From a checkpoint of a small contrastive audio-text model: text encoder width 192, text encoder norm layernorm.
Rows from block 2 of the audio encoder of a small contrastive audio-text model, named by matrix and row number. Rows with one number belong to one channel. Each number is 128 + 32 x the weight over its row's rms, rounded and kept within 0 to 255. All counts start at 0.
After each channel's rows are labels from the 100 clips, of 14976, where the channel reaches its highest value: "responds to" is what is common among them. Only what is clearly more common there than usual is listed. The data: synthesised sound scenes: up to three everyday sounds over a background.
# conv1: bottleneck pointwise conv (encoder.blocks.2.conv1.weight, 64x112x1x1), inputs 0-111
# conv2: growth 3x3 conv (encoder.blocks.2.conv2.weight, 16x64x3x3, transposed), outputs 0-15, a 3x3 kernel for each

conv1.14 [145 122 105 121 109 133  76 149 105 202 112 108 165 129 108  84  93 146  96 107 138 102 140  98  98 145 109 155 249 124 140 175 209 118 130 136 119 124 172 171  87  89 139  94 133  86  77 138 127  32 163 192 198 141 159 148 116 118 159 126 107  82 121  98 114 170 165 175 124 143 108  90 128 113  94 107 118 141 131 128  95 156 141 140 112 117 142 125  98  89 111  88 144 135 155 125 117 154 128 173  96 131 183 147 174 125 157 135 131 108  88 150]
conv2.14 [ 87 108 113  73 153 180 136  89 123 124 130 153  66 154 143 171  79  49 143 113 104  76 173 122 138 105 129 139 131 101 159 123 103 179 115  95 114 116 119  65 183 150 152 146 134 158 154 151 128 127 107  81 178 150 187  96 115 162 100 123  85 188  96 124 150 183 178  97 110 112  91  88  68 109 128 161 160 167 143 129 114 166 113 132  70  80  98 126  93 133 122 115 143 111  81 119 154 142 136 134 117 115 169 119 141 155  69  68 118 107  57 107 155 103 130  76 121  83 197 103 190 142 119 133  54 118 128  97 121 155 155 156 141 118 103 137 127 135 163 108 145  84 133  92]
responds to: background: none; church bell; melody

conv1.26 [112 128 116 110 133 118 132 170 169 170 120  83 127 133 144 112 106 152 216 125 160 169 101 106 110 122 139  92  95 143 166  91 195 110  94  75 114 173 134 140 151  71 172 150 107 102 130 153  91  81 127 119 125 175 177  92 135 186 134  88 115 116 105  97 148 164 114 202 134  97 158 121 180 104 157 166 161 105 125 162  87 107  71 133 168  89 136 147 187 133 165 136 155 145 132 166  84 159 145  60  85  86 139  98  76 129  78 130 125 124 138 141]
conv2.26 [102 159 141  93 140 139 177 130 127 116 108 102 134  95 145 179 176 104 174  93 117 119 150 122 147  84 135 111 178 121 151 163  74  94 109 172 137 104 145 113 138 149  90 156 115 210 119  91  92 210 105 132  65 113 142 111 106 125 120 139 118 153 130 141 125 155 145  82 154 147 126  92 100 149 151  96 182 104 147 101 112 137 209  92 164  83 192 124 109 106  75 118 132 142 156 104 160 110 174 141  45 147  68 166 159  90 185 122 119 140 111 135 157 132 122 100  97  42 167 177 100 141 113 157 156 129 119 150 115 155 139 118  71 155 139 127 211 118 126 132  99  90 111 165]
responds to: clipping; text has "clipped"; explosion

conv1.49 [174 118 152 120 119 112 141 113 146 149 148 107 142 146 166 119 139 121 117 143  77 160 152  91 152 122 181 140 152 155 152 190  82 164 147 148 155 156 100 151 131 143 142 165  97 136  99 141 119 127 129 109 109 106  72 176 133 109  77 113 226 102 100 173 142 124  92 148 115 145 123  94 121 200 169 104  73  99 141 129 184 146 138 162 167 184 173 129 127 128 145 174 133  95  97  57 174  93 150 125 185 154 153 106  78 121 140 198 143 180 141  75]
conv2.49 [174 154  79 125 119 154  92 121 147 174 150 109 115 110 116  73 138 185 124 120 139 138 142 124 133 143 160 145 119 120 162 113 158 144 113 116 139 144  64 183 108 141 116 126 120 109 123 201  68 136  96 196 162 110  98 172 171 155 127  72 119 123 139 107 143 122 130 124 180 147 112 105 153 163 100  73 150 187 120 115  97  78 134 134 113 148 159 156 101 154 142 213  85  98 153  45 151  82 212 152 187  97 127 137  78  67 130 166 131 126  98  73 158 115  90 137 193 167  64 142 116 135 158 116 160 114 115 142 138 169 119 139 114 145 127 199 115 165 107 137 111 143 123 127]
responds to: background: none; door slam

conv1.44 [150 129 105  84 139 151  70  71 120 145 144 101 109 128 140 114 143 152  99 158 157 145 180 111 152 130  89  73 135 138 116 162 158  73 157  88 126 119  96 103 126 114  67 143 128  77 176 140 102 139 151  97 162 125 117 109 161 101 120 168  84 134 195 133 111 173 136 137 126 195 128  77 167 156 115 101 140 175  94 156  76 177 149  69 200 106 120 179 146 118 148 115 124 218  90 109 177 141 165  78 151  85 121 135 151 155 153 115 142 158 139 149]
conv2.44 [101 107 106 174  95 128 123 115 159  95 165 102 196 135 148  86  69 182  97 121 143 124 119 127 148 111 109 102 167  92 208 162 145  42 141 132 131 174 118 158 206 120  85 134 100 154 142 123 127 118 135  51 163 149 115 130 156 110 136  85 100 147 121 178 115 111 173  67 145  99 125 118 117 153  83 204 122 145 117  88 144 152 131 126 124  99 124  95 157 143 109 143  89 104  82  80 146 140 201 142  77 168 125 123  86  86 119 104 146 131 107 199  95 124 130  59 105 121 135 139 189 125 157 147  76 128  91 121 139 121 170 129 149  91 131 139 126 134 115  95  73  91 129 173]
responds to: quiet level; electric buzz

conv1.39 [128 198 172 110 127 115 104 135 178 167  80 149 132 181 116 118 195 106 167 101 135 115 152 146 127  77 130 146 158 149 147 115 126 102 147 124 173 133 137 125 192 125 118 196 113  90 129 117 167  75 118 152 157 131 155  75 119 132 112  74 180 160 145  19 162  53  86  76  90 114 128 129  99 104  97 147 149 107 165  94 139 151 124 109 163 130 142 113 143 126 156 116 151 164 185  86 147 124 150 101 116  96 120  75 103 166 110 133 159 114 174 107]
conv2.39 [132 117 134 151 128 139 122 123 129 110 120 105 130 113 115 208 139 125 127 141  85 134 149 165 144 102 128 116 134 162 131 126  78 126  98 125 182 106 118  92 115 157 134 140 122 136 120 134 120 127 115 119 179  85  68 147 163 161 126 148  92 118  78 111 138 152 138 120 142 100 169  86 153 110 115 101 129 161 175 126  60  84 134 127 172 147  56 118 158 150 140  84  97 129 142 171  95 182 117 153  58 141 108 104 187  92 126 126 194  39 156 134  73 152  80 149 150  76  81 231 159 195  63 115 146 112 140 112 124 115 139 165 143  76 126 146 131 129 120  96 185 120 151  60]
responds to: creak

conv1.51 [138 180 122 184  89  73  98  80 193 102 117 123  95 186 139 123 176 100 120 131 104  53 139 114 137  88 128 138 186 141 136 121 179 135 167 183 141 115 143 151 103 131  99 133 115  97 125 138 152 161  96 129  95  67 152  95 134 138 106 170 171 172 137  75 148 107 120 121 145 122 103 101 147 172  91 135 130  80 192  69 215 147 172 116 155  76 171 136 122 149  95 140 134 147 129 128 153 104 131 162 115  69 115 146 104 149 178  84 138 146 157 116]
conv2.51 [116 174 112 111 121 144 155  94 116 132 131 153 112 118 126 173 106  78 134 145  91 136 122 130  86  96 160 144 144 135 116  96 117 132 120 138 114 122 150 130  99 136 118 146 120  88 125 111 117 118 130 111 127 190  87 140 178 105 155 123 149  77 108  86 161 128 149 144  85  69 131 170 159  91 183  87 145 127 144 124 132 129 103  96 178 151  54 103 114 176 158  99 172 114 149  87  95 120 134 127 153 117 116 123 113 111 134 174 163 109 103  86 125 195 113 150 154 178  69 223  64 125 154 185  59  76 117 103 136 117 128 134 166 124  96 104 190 183 181 119 147 115  37  49]
responds to: siren

conv1.4 [140  98 131 138 145 162 110 139  80 109 135 111 189 111 123 150 128 161  80 151 167  92 151 143 135 144 128 100 110 160 134 109 112 141 120 163 200  93 101  67 137 109 157  93 137  92 119 144 130 131 140 120  99  99  94 184  93 125 133 116 101 112 150 174 123 151 117 107 161 137 156 159 101 102 119  95 146 162  86 160 127 230 113 153  99 171 158 115 115 140  63 124  86  55 124 107 103 136 102  99 174 220 153 105 208 135 134 152 171  63 143 153]
conv2.4 [120 169 108 145  92 132 110 134 156 149  99 108 184 117 149  47 148 121 122 133 145 146  99 155 115 114 130 181  81  91 109 113 178 139 136 114 133 158 111 169 127 104 107 159 151  83 107 171  86 187 132 168  99 122 149 103 122 146 140  91 166  98 136 105  43 175 103 150 135 137 123 166  74 146  97 181 128 151  69 138 196 131  69 196 103 115 164 148 130  92 135 120 102 166  94 157 104 165 116  99 166 145 146 113 147 173 133 106 133 166 109 162 112 135 130 160 113 212 147  34 175 111 157  72 172  95 117 134  84 177 134 126  92  97 153 156  97 142  83 130 121 143 114 125]
responds to: bird chirping

conv1.27 [162 176 101 113 178 103 136 119 121 131 149 125  85 108  96 131 104  47  84 127 126 103 132 155 110 134 122 121  92 119 174 109 106  97 135 183  98 145 108 134  94 148 131  84 118 255 109 167 111 154 131  82 169 164  84 131  99  79 147 128 132 129 181 165 127  86 154 154 160 148 114 137 142 143 133  73 107 148 139 148  90  78 152 131 130 144  88 138  90 142  86 122 136 105 155 139 171  90 100 104 186 127 141 148 165 147 205 124 125  88 122 123]
conv2.27 [181  89 123 115 155  88 164  93 129 138 140 141 114 155  62 104 173 134 149 124 119 162 139 100 171  93 129 121 115  72 144 169 113 105  59 165 116 117 102 110 112 112 133 134 138 136 113 114 204  95 107 112 139 158 138 143 104 140  98 153  76 126 138  77 192 133 151 139 120 127 131 113  93  55 118 179 184  76 112 153 118  86 139  77 141 176 131 127 125 129 164 112 189  21 138 108 106 139 109  75 168 175 119  90 126 168 131 138  77  77 186 126 126 123 186 119 121  78  72 104 161 128  77 115 111 155 173  76 126 167 137 134  64 163 120 101 119  99 132 138 117 125 135 118]
responds to: quiet level; electric buzz

conv1.41 [ 31 140 128  65 151 144 117 205 128 172 159 148 112  99 156 145 126 148  88  92  80 133 130 116 100  78 254 127 103  73 183 137  80 145 111 169  76 123 143  80 148 127 132 130  74 114 152  80 157 147 193 153 139 146 138  90 121 126 122 114 146 137 135 169 136 103 150 101 113 144 106 142 151 130 114 131 118 113 120 104 100 136 160  76 109 116 142 154 122 133  95 128 105 102  83 104 188 159 133 134 192 135 109 119 140 110 103 106 150  79  98 143]
conv2.41 [130 105 187 151 125 139  89  74 188  97 126 128 163 104  66  92 162 214 148 138 144 147 154 108 120  79 145 150 128  94 112 104 127 133 139 163 117 147 115 172 101 116 159 165 100 159 108 152 117 135 104 171 121 120 119 156  99 117 128 130 117 129 112 145 142  97 149 133 137  97 183 122 150  88 130 164 133  98 101 160 144 141 174  98 125 133 157 162 139  91  77 111 156 128 140  74 133 104 161  84 125 147 128 112 141  98  60 142 135  76 156 142 148  61  85 103 210  90 130 148 120 113 104  63 217 137 142 103 188 149 135 101 111  73 169 156  75  90 195 164  69 102 161 151]
responds to: waves; vacuum cleaner

conv1.61 [150 123  92 140 148 126 160 128 135 152 178 102 109 106  71 106 108 145 126 137 151  89 145 162  83 130  83 154 147 145  85 108  92 119 143 128  83 115  67  99  38 139  86 109 148 251 131 125 106 108 132 150 152 120 166 159 123 120 128 135  98 141 114 100  91  98 183 113 163 106  82 181 194 109 115 133 124 116 129 125 120  88  72  89 120  87  80 113 140 142 208 143 158  89 133  65 149  91 151 108 171 130  93 112 120 107 156 158 152 135 130 119]
conv2.61 [176  85 132 142 149 111 129 108  92 169 192 174 103 125  63  93 119 142 131 137  95 132 128 146 146  50 133 112 163 143 117 149  97  88 117 115  77 117 110 137 126 103  92  87 186 140  95 135 134  62 126 131 113 114  87 157 114 122 165 106  86  88 126 150 191 103 132 129 120 100 132  95 175 128 126 113 133 165 116 100  77 111 174  92 108 105 132 131 164 115 153 112 181  78  83 135 128 166 126 190 131 120 143 122 105 114 108 139 178 134 108 128  88  92 179  80 147  95  83 171 174  73 107 111 148  86 160  96 124 127 132 100 151 101  97 110 140 162 108 239  96  35 143 116]
responds to: electric buzz

conv1.13 [106  96  92  93 155 129 141 110  86 145 179 146  88 102 163 144 130 116 140 146 119 122 208 171 139 145  57 130 108 111 130 139 134 133 179 115  92 180 139 112  90 155 101  55 134 185 124 167 133  82 163 108 138 109 148  68 117  87 119 180 138 130 129 132 112 105 197 175 105 114 136 124 190 124  79  71 165 113  68 106  88 146 159  46 112 110  91 162  98 170 152 124 152 167 107 139 119 151 126 125 137  99  85 157 184 149 138  97 141 100 123 133]
conv2.13 [138  99 145 133 154 110 156 145 109  65 209 141 168 121  92 121  90 158 126 100 145 149 145 122 158  79 149  63 176  85 155 159 127  99 170 174  76 135  67 158 122 129 130 137 164 187  78  69 113 142 211 108  99 161  94 174 104 142  99 129  72 146 144 110 173  94 144 166 124 155 140  98  97  98  59 184 168 120 125 155 126 159 156 134 122  96 117  94 152 116 146 125 169  99  95 132  58 132 119 154 131 107 101 152 139 132  95 135 110 119 137 110 117 126 196  94 103  70 160 149 176  64 156 113 122 136 147  88 158 166 156  82 121 152 138 137 155  90  90 156 113 105 160 136]
responds to: background: none; muffled (low-pass)

conv1.33 [147 131 106  81 176 114 130  93 104 106 149 116 102 107  87 144 156 115 193 146 134 143 157 143 159 141 102 133 129 124 104 106 140  73 169 126 117 219 152  74 143 131 126 102 140 167 112 109  95 131 120  73 125 140 125 102 174  75 142 132 109  94 111 111 148 160 174 147 114 155 131 140  96  80  79  97 147  94 152 132 104  90 117 196 189 143  57 139 158 128  67 127 163  92 223 167 131 164 108 117  89 150 168 107 172 149  84 111  89 143 141  86]
conv2.33 [135  91 128 124 129 130 177 146 105 129 141 118 130 138 125 134 154 119 153 147 113 121 123 121 173  98 136 102 181  89 171 107 127  59 164 155  99 143 103 163 123 115  71 150 138 101 146 103 167 121 129 132 167 112  99 124 125 119 147 114  56  79 217  51 121 165  92 149 154 183 157  82 143 144  63 110 165 112 147 138 122  87 164 123 127 168 131 106 130 102 123 113 140 136  77 164 115 145 125 164  84 216 123 122 116 183 148  70 106 130 200  83 165 128 168 104  90 104 111 155 109 189 127 153  46 178 162 117 122 101 129 146  89 181 108  95 180 103 119 131 118  99 172 137]
responds to: electric buzz

conv1.47 [117 104 153 146 116 152 153 115  92 175 157 167 150 118  98 146 128 139  93 143 142  91 102  67 125  81 117  39  94  50  73 171 121 137 113 124 111 112 118  90  83 103 130 134 114  85 123 111  89 135 115 140 112 116 135 125 246  90 108 141 143  79 169 126 114 141 167 162 114 139 105 116 149  82 123 106 132 161 121 117 144 249 105  78 144  92 151 147 153 117 132 122 128 119  99 165 142 151 127 126 149  82  89 151 191 144 112 120 174 135 121 126]
conv2.47 [ 95 157 111 116 116 123  63 152 167 119 118  80 153  82 158 131 165 111 154  83 125 135 122 132 154 169 105 113  26 128  97 110 120 140  81 165 121 107 106 122 103 128 140 141 139 171 176  85 186 101  69 181 124  42 114 131 151 130  58 118 128  80 137 120  94 116 166  94 125 142 109  75 100 169  82 110  94  58 125 169 113 140  86 108 115 103 143 153  95 187 105 148  87 103  97 145 119 136 163 102 142 146 115 126 141  86 176  99 121 130 152 149 105 132  83 199 159 106 113  95 121  78 108  92 178 120 132 144 105 137 116 111  97 125 120 115 118 138  45  82 124 193 113 128]
responds to: background: none

conv1.34 [179  86 135 154 138 162 140 108 105 151 115 139 138  87 153  80 141 115 163 124 153 130 200 103 145 139 131  84 147 174  92 148 122 133 158  82 152 125  94 113 140 143 155 109  89  77 111 171 120 158 111  91 128 112 164 121 120 118 145 123 128  98 115 102 108 109 129 164 111 105 133  90 105 108 206 145 124 157 130 155 128 138 100 144 112 136 194 155 209  79 144 106 105 173 163  75 135  75 108 175 116 167 193 196 130 108 100 211 100 100 204 116]
conv2.34 [143 118 130 144 133 137  72 180  92 100 219 130 145 150 136 143  51 105 111 159 115 143 124 163  93 162  93  95 117 134 159 123 112 120 161 112 110 151 113 181 135 165 127 133 124 114 110 139 117 121 136  89 162 156 152  33 152 102 146 127 166 128 129 132 111 175 160 138 138  87 147 120 117 154 107  54 147 196 123 118  70 177  93 122  91 130 133 148 117 142 127 124 155 187 131 104 105  96 122 167 113 145 152 148 113 102 104  97 134 140 148 127 151  94 113  83  85 165 114  73  69 230 121 179  88  83 119 153  68  95 110 159 149 126 109  55 139 143 129  65 187 134 135 119]
responds to: clock ticking

conv1.58 [117  87 107  78 142 112  93 125 119 129 156 143 117 140 110 139 147 135  82 144 110 114 143 161 208 172 139 144 132 142 120 166  99 136 186 172 113 195 175 118 121 148 144 183 117 179 140 116 140 177 168 164 162  97  68 105 102 144 208 181 140 122  84  92  94 143 143 131 104 135 124 133 134 158  66  98 131  98 121 163 149 133 108 124 196 149 134 125 121 120 106 126 125 110 133 108 237 142 112 133 160 167 167 105 157  97 166 119 136 183 193  99]
conv2.58 [141 115 110 113 105 163 136 154 117 142 170  99 142  76 105  75 149 159 137  92 165 118 148 117 155 115 134 126 166  93 186  91 152 133 121 123 107 161 100 161 139 136  93 124 127 133 115 103 172  55 138 102 255 130  86 167 169 155 113 111  67 144 176 128 184 100 160  87 139 121 142 116 156  90 112 123 133 150 123 145 115 105 128 137 141 100 154 134 138 110 135 169  78  99  77 150 124  97 207 162 146 191 198  75  68 118 127  93 103 146 138  99 109 170 144  84 176 134  91 143 115 164 158 116  91 128 172 109 125 164 146 129 129 132 111 146 164 133 177 114  61 119 143 120]
responds to: crickets

conv1.43 [129 102 125 108 123 187 221 113 122 154 123 118 127 166 113  56 152 150 169 117 125 144 168 109  66 184 115  99 100 120  79 120 137 163 154 136  71 144 157  98 148 181  97 152 147 104 122  94  88 175 113 131 150 126 156 123 109 110 115 137 101 172 158  98 124 119 151 144  78 121 100 203 128 116 127 125 133 135 151 126 127 137 134  65 151  78 117 133 146 199 179 103 151 154  44 151 153 121 141 101 114  71 146 161 140 112 122  81  68 110  85  84]
conv2.43 [127 124 150 131 110 137 129 110 142 104 213 121 179 117 122 106  69 148 150 134  94 114 125 175  98 127 103 133 175 133 117 109  95 114 119 152 121 142 181 127 136 127 126 144  90 113 136 152 125  91 205 100 158  74 145  91 134 191 103 100  84 171 132 119 162 125  98 127 141 136 118 105 163 161 121 112 187 146 150 104  61 163 143 111 119 147 160 127  93  99 172  71 194 142 163 148  79 153  93 136 107  79  78 126 187 157 102 136 148 117 115 171 116 122 134  84 143 116  98 193  67 195  94 190  56 122  79 127  89 120 154 115 141 106 158  57 141 138 127 107 146  75 176 127]
responds to: clock ticking

conv1.23 [135 137 128 154 138 172  69 157 148 174 135 153 239 163 116 157 171 160 100 127  77 130 141 137  73  89 120 106  67 172 168  98 104 127 128 101 185  86 120  88 177 120 161 161 135 117  91 170 136  80 140 119 149 176 118 176 126 130 117 117 142  94 125 152 106 228 128 138 120 164 172 132 135 150 126 159 112 116 114 137 134  79 180 172 101 106 182  98 143 128 160 115 121 126  61 121 155 124 126  82 117 183 113  89 154 124  95 123 122 141 119 119]
conv2.23 [108 148  96 122 113 133 124  84 210 150 126 100 106 168 133  79 158 188 103 144 120 156 125  96  94 139 170 182 112 138 127 116  89 167 109 157 143 118 118 143 126 134 119 135 132 118 135 142 103 180 121 166  86 109 191  89 132 138 155 108 169  78 142 128 102 118 137 123 143 112 123 137 128 171  99 109 149 187 113  93 172 117 156 109 160 143 140 145 129 101 130 100 108 123  68 142 181 232 119 108 151  98  66 136 149 143 104 148 168 131 100 120 137 106 135  99 143 163 144 137 135  74 155  91 223  71 107 157 111 110 134 161 117 102 154 159  61 239 111 189 117 151 105 169]
responds to: bird chirping; water drop

conv1.8 [181 110  94 127 103 111 147 107  81 135 141 170  76 111  77 143 140 111 121 122 194 138 104 120 175 117 101  65  66 128 112 105 135 114 140 127 129  95 121  92 134  79 133  92 137 122 193 155 107 206 130 116 177 138 114 166  86  76 151 169 108  66 230 185 133 107 164 144 188 181 101 106  97 119 103 133 106 137 152 150 116 171 126 117 149 106  71 106  96  99 155  91 163 122  86 129 100 119 112 110 106 137 173 129 177 112 146 120 135 109 148 141]
conv2.8 [136 114  96 146 133 116 152 115 132 136 124 109 175 155 130 100  75 130 125 125  92 128  85 149 115 127 140 159  98 135 149 151 128  73 111 144 124 133 194 132 130 150  93 135  98  87 123 122 211  97 113 101 114 169 159  72  70 101 210 133 129  86 145 132 101 133 144 132 107 144 138 162 124 132 138 155 149  97 130  84 133 117 108 157 140 136 108 103 173 119 163 119 157  96  65 100 145 163 128 127  98 135 188  63 110 173 160  94 110 120  87 218  60 125 160 101  51 136 104  61 117 182 131 169 115 114 166 111 119  71 164 141 130 124 105  56  65 100 166 185 134 124 109 165]
responds to: crickets

conv1.17 [105 164 161 101 134 138 202 132 122  94  87 108  88 124 193 101 109  66 162 145 177 121 176  84 128 177  79 110 117 127 131 142 172 142 126  93 120 197 168 152 123 142 122  83 130 169 130 156 124 153 126 116 135  77 135 100 166 107  91 150  96 167 122 103 145  93 135 154 139 158  97 131 105 123 126 102 157 155 126 164 127 103 142 155 125  86  87 127 150 226 119  96 187 138 197 141  96 129 115  93 148  94 145 160 144 141 152  81  60 145  57 125]
conv2.17 [101 143 166 125 138  90 134 122 132  86 137 171 176 119  73 146 130 107 141 136 110 125  94 137 150 156 124  53 159 140 184  98 129  98 158 138  89 141 105 143 126 123 145 110 119 108 142  78 132  79 208  83 153 132 119 105 152 156  70 130  96 181 139  77 114 183  98 159 160 173 117  84  77 157 110 182 151  92 127 153  92 153 118 142 110 158 100  98 134 126 171 104 148 127 123 137 107 122 105 167  50 133  46 142 216 149 155 134 105 133 134 149 147 121 138 158 114  56 140 180 151 166  84 119  87 150 110 115 129 130 141 101 120 141 142  73 224  75 139  98 129 128 146  89]
responds to: engine

conv1.30 [179 131 166 105 132  87 219 123  92 135 123 111  78 122 103 151  70  99 132 104 115 133 141 137 134 147  85 134 133 126 163 112  47 176  87 161  99 145 109 122 117 208 164  96 127 224 119 109 114 161 116 128 128 117 130 110  99  93 114 126 160 123 157 138 150  61 101 189 139 103  91 104 123 187 175  91 101  96 176 108 103 148  88  72 148 149  93 182 153 158  99 135 142 116  82 142  97 140 133 114 154 133 143 177 114 128 120 135 105  99  90 102]
conv2.30 [161 133 126 119 113  79 134  99 158 127 172 148 133 129  71  91 155 163 100 128 122 177 110 136 118 128 153  92 139 101 109 193  89 160  59 148 111 119 100 131 100 110 145 159 125 103 139 153 185  82 132 152 121 120  77 145  88 156  99 170  69 162 132  79 200 146 136 105 138 119 130 112 110 174  92 146 168  60 118 132 123  76 113 113 140 165 102 157 126 132 148 197 168 105  72 145  62 105 151 143 168  75 130 129 147 148  70 207  97 145 133 108 114 128 122  96 154 104  73 115  93 135 130 124 134 171 182 104 113 107 100 132 114 176 142  84 143  71 168  98  91 110 198  92]
responds to: engine

conv1.15 [ 70  85 139  70 157 108  88 182  93 126 132 138 175  83 140 146 162 127 111 130 124 198 146 159 123 103 157 106 114  90 153  99  74 132 112 167 167 176 169  98 142 156 150  64 108 116 178 153 129  90 137 131 139 131 152  98 175 115 155  99 151 159 119 118 164 128 150 104 165 118 133 125 145 101 105 125 171 136 100  98  70  67 135 124  97 161 112 188  86 107  69 142 129  94 146 119 119 159 105 114 109 134 115 119 195 139  83 124 242 125 133 106]
conv2.15 [100 146 136 161 132 106 134 110 129 130 130 115 144 123 123 122 108 207 118  99 171 153 145 115 132 124 115 139  89 102 121 131 126 146 168 132  98 129 106 151 135  91 108 141 152 129  88 146 123 176  98 182 113  94 136 133  98 124 111 153  84 171 123 137  88 100 131 126 112 183 171 113 119 165  80 158 118  63 107 143 186 146 150  69  59 130 188 164 146 102 132  93  79  85 175 117 136 134 163  83 148 157 131 119 153 127 137  87 105 143 132 119 187  75 136  88 153 110 172 116 172  70 166  59 191 125 139 204 133 156 106 112  91 110 142 204 104  77  48 187  94 122 168 132]
responds to: electric buzz

conv1.11 [125  84 148 143 124  43 237 112 123 161 141 128 127 162 178 110  96 131 148 131 161 153 121 135 172 119 132 214 147  90 111 144 197 116 161 133 116 129 159 184 131 193 216 100 114  96 151 133 121 115 159 178 138 137 158 102 117 126 123 176 173 109 105 114 122 104 159 140 116 141 177 188 141 119  70 142 122 135 161 131 118 150 110 132 130  95 125  86 110 145 141 131 113 119 173 130 120 124 171 119  80  75 128 171 116 124 125 168  61 125 164 124]
conv2.11 [144  91 116 119 125 146 163 106  87 137 115 141  90 151 136 157 111 116 104 118 200 109 124 102 130 139 137 177 131  94 110 153  85 187 127 134 119 106 145 104 141 114 118 150 154 149 150 102  94 167 161  89 121 165 102 165 127 170 148  77 115 124 159 112 171  86  80 149 141 161 131  93 153  86  89 142 164 143 182  99 100 124 131 177 111 112 103 115  93 112 110 129 164 130 142 255  72 120  57 160  70 113  80 116 171 148 122  88  99 172 147  85 129 163 142 141 150  70 107 211 140 151  76 155  80 163 143 126 142 141 147 102 129 159 133 160 178  95 188 124 163 138 128 114]
responds to: background: none; hammering; melody

conv1.2 [ 60 160  92 144  91 116 104 105 215 168 126 167 132 141 111 152 109 132 196  91 107 165 104 119 124 135 119  77  67  73 163 125 199 126  82 112 116  91 151  90 111 141 126 161 135 114 103 113  94  61 171 126 139 136 107 178 136 148 154 126 111 170 140 122 122 164 127 192 102 124 157  99 156 173 146 141 137 125  90  98 101  65 155 178 101 129 145  88 152 105 112 157 116 153 125 193  81 109 124 125 101  72  95 179  98 112 124  89 144  96 118 152]
conv2.2 [ 89 101 167 114 155 109 157 167 114  91 136 162 123 126  88 182 144 114 168 114 101 104 166 114 132 135 127 107 170 149 134  94 109 141 128 137 131 131 145 105 115  85 135 119 134 207 127  87 139 112 137 137 100 122 211  99 141  91  61 138 118 177 140 135 171 119 147 142 123 154  95 124  82 140 175  90 140 103 157 121 144 130 204  83 175 106 108 130  91 148 112  88 176  49 120 114 204 148 101 142  94 133  40 177 131 146 151 103 125 114 125  72 233 110 192 100 102 126 178 160 112 120  71 145 202 105 116 140 134 150 120 122 127 146 123 144 114 143  90 108 137 126 111 158]
responds to: clipping; text has "clipped"

conv1.5 [175 110 194  97 115  75 121 130  86 111 146 148 112 170 108 101 152  86 163 102 108  80 155  69 141 120 101 154 182 109 101 135 113 115 131 156 161 162  73 187 136 137 121 111  97 137 133  91 165 140 124 107 151  87  78 108 128 101 135 113 114 119 203 118 112  85 124 176  89 117 107  74  90 178 185 126 142 102 190 120 124 134 147 105 105 196 129 140 158 127 123 127 103 179 103 102 141 127  95 139 131 139 124 142 113 117 126 138 255 125 117 101]
conv2.5 [157 129 142 145  87 108 125 118 125 181 164  91 110  61 115 107 150 162  98 156 140 129  90 149 119 141  98 123 161 119 144 119 130 108 116 102 182 135  83  89 127 114 121  92 148  93 148 182 142  62 131  71 158 117  65 159 125 123 146 207 118 117  82 100 127 119 131  97 138  81 146 173 157 137  87 113  97  95 150 175  88  46 108 149 131 118 101 154 168 125 179 141 100 116 115 152  27 147 133 186  82 140 101 131  72 125  92 199 158 112 136 150 107  95 136 102 124 120  96 147 180 162 180 104  86  82 143 107 130  80 145 165 156  85 122 129 113 104 169 138 138  87  79 108]
responds to: helicopter

conv1.62 [140 152 172  92  95  70 107 146 132  89 127 116  57 157 159 139 143 104 139 133 119 139 125  99 162 121 167 146 175 142  74 138 119 130  72 156 117 204  87 127 105 139 123 128 108 105 154  54  88 195 102 130 151 101 154 110 187 128 168 148 102 119 151  69  96  84 103 149  96 108  94  72  89 161 157 159 103 113 185 136 181 135  95  84 172  69 100 143 159 144 147 195 157 175 148 123 124 152 131 142 118 127 100 134 161 115 120  93 107 180 138 123]
conv2.62 [164 111 129 130 114 142 120 114 129 140 155 150 142  65  89 173 113 132 101 157 135 149 144  89 101 154 109 126 179 139 152 126  92  84 145  96 149 133 152 133 102  87 145  84 106 141 181  83 130  64  87  92 185 152  77 187 109  82 196 139 137 100 109 113 146 104 135  94 144 151 120 155 136 176 132 125 129  80 147 113 125 123 118 109 136 127 105 120 133 158 144 159 120 130  99  97 124  97 150 187 107 126 117 158  59 104 106 223 106 168 153 237 113 136  73 110 125  99  97 175 105 190 134  96 109 140 163  85 171 102 131 130 158 135  87 130 136  74 195 146  76  89  92 104]
responds to: engine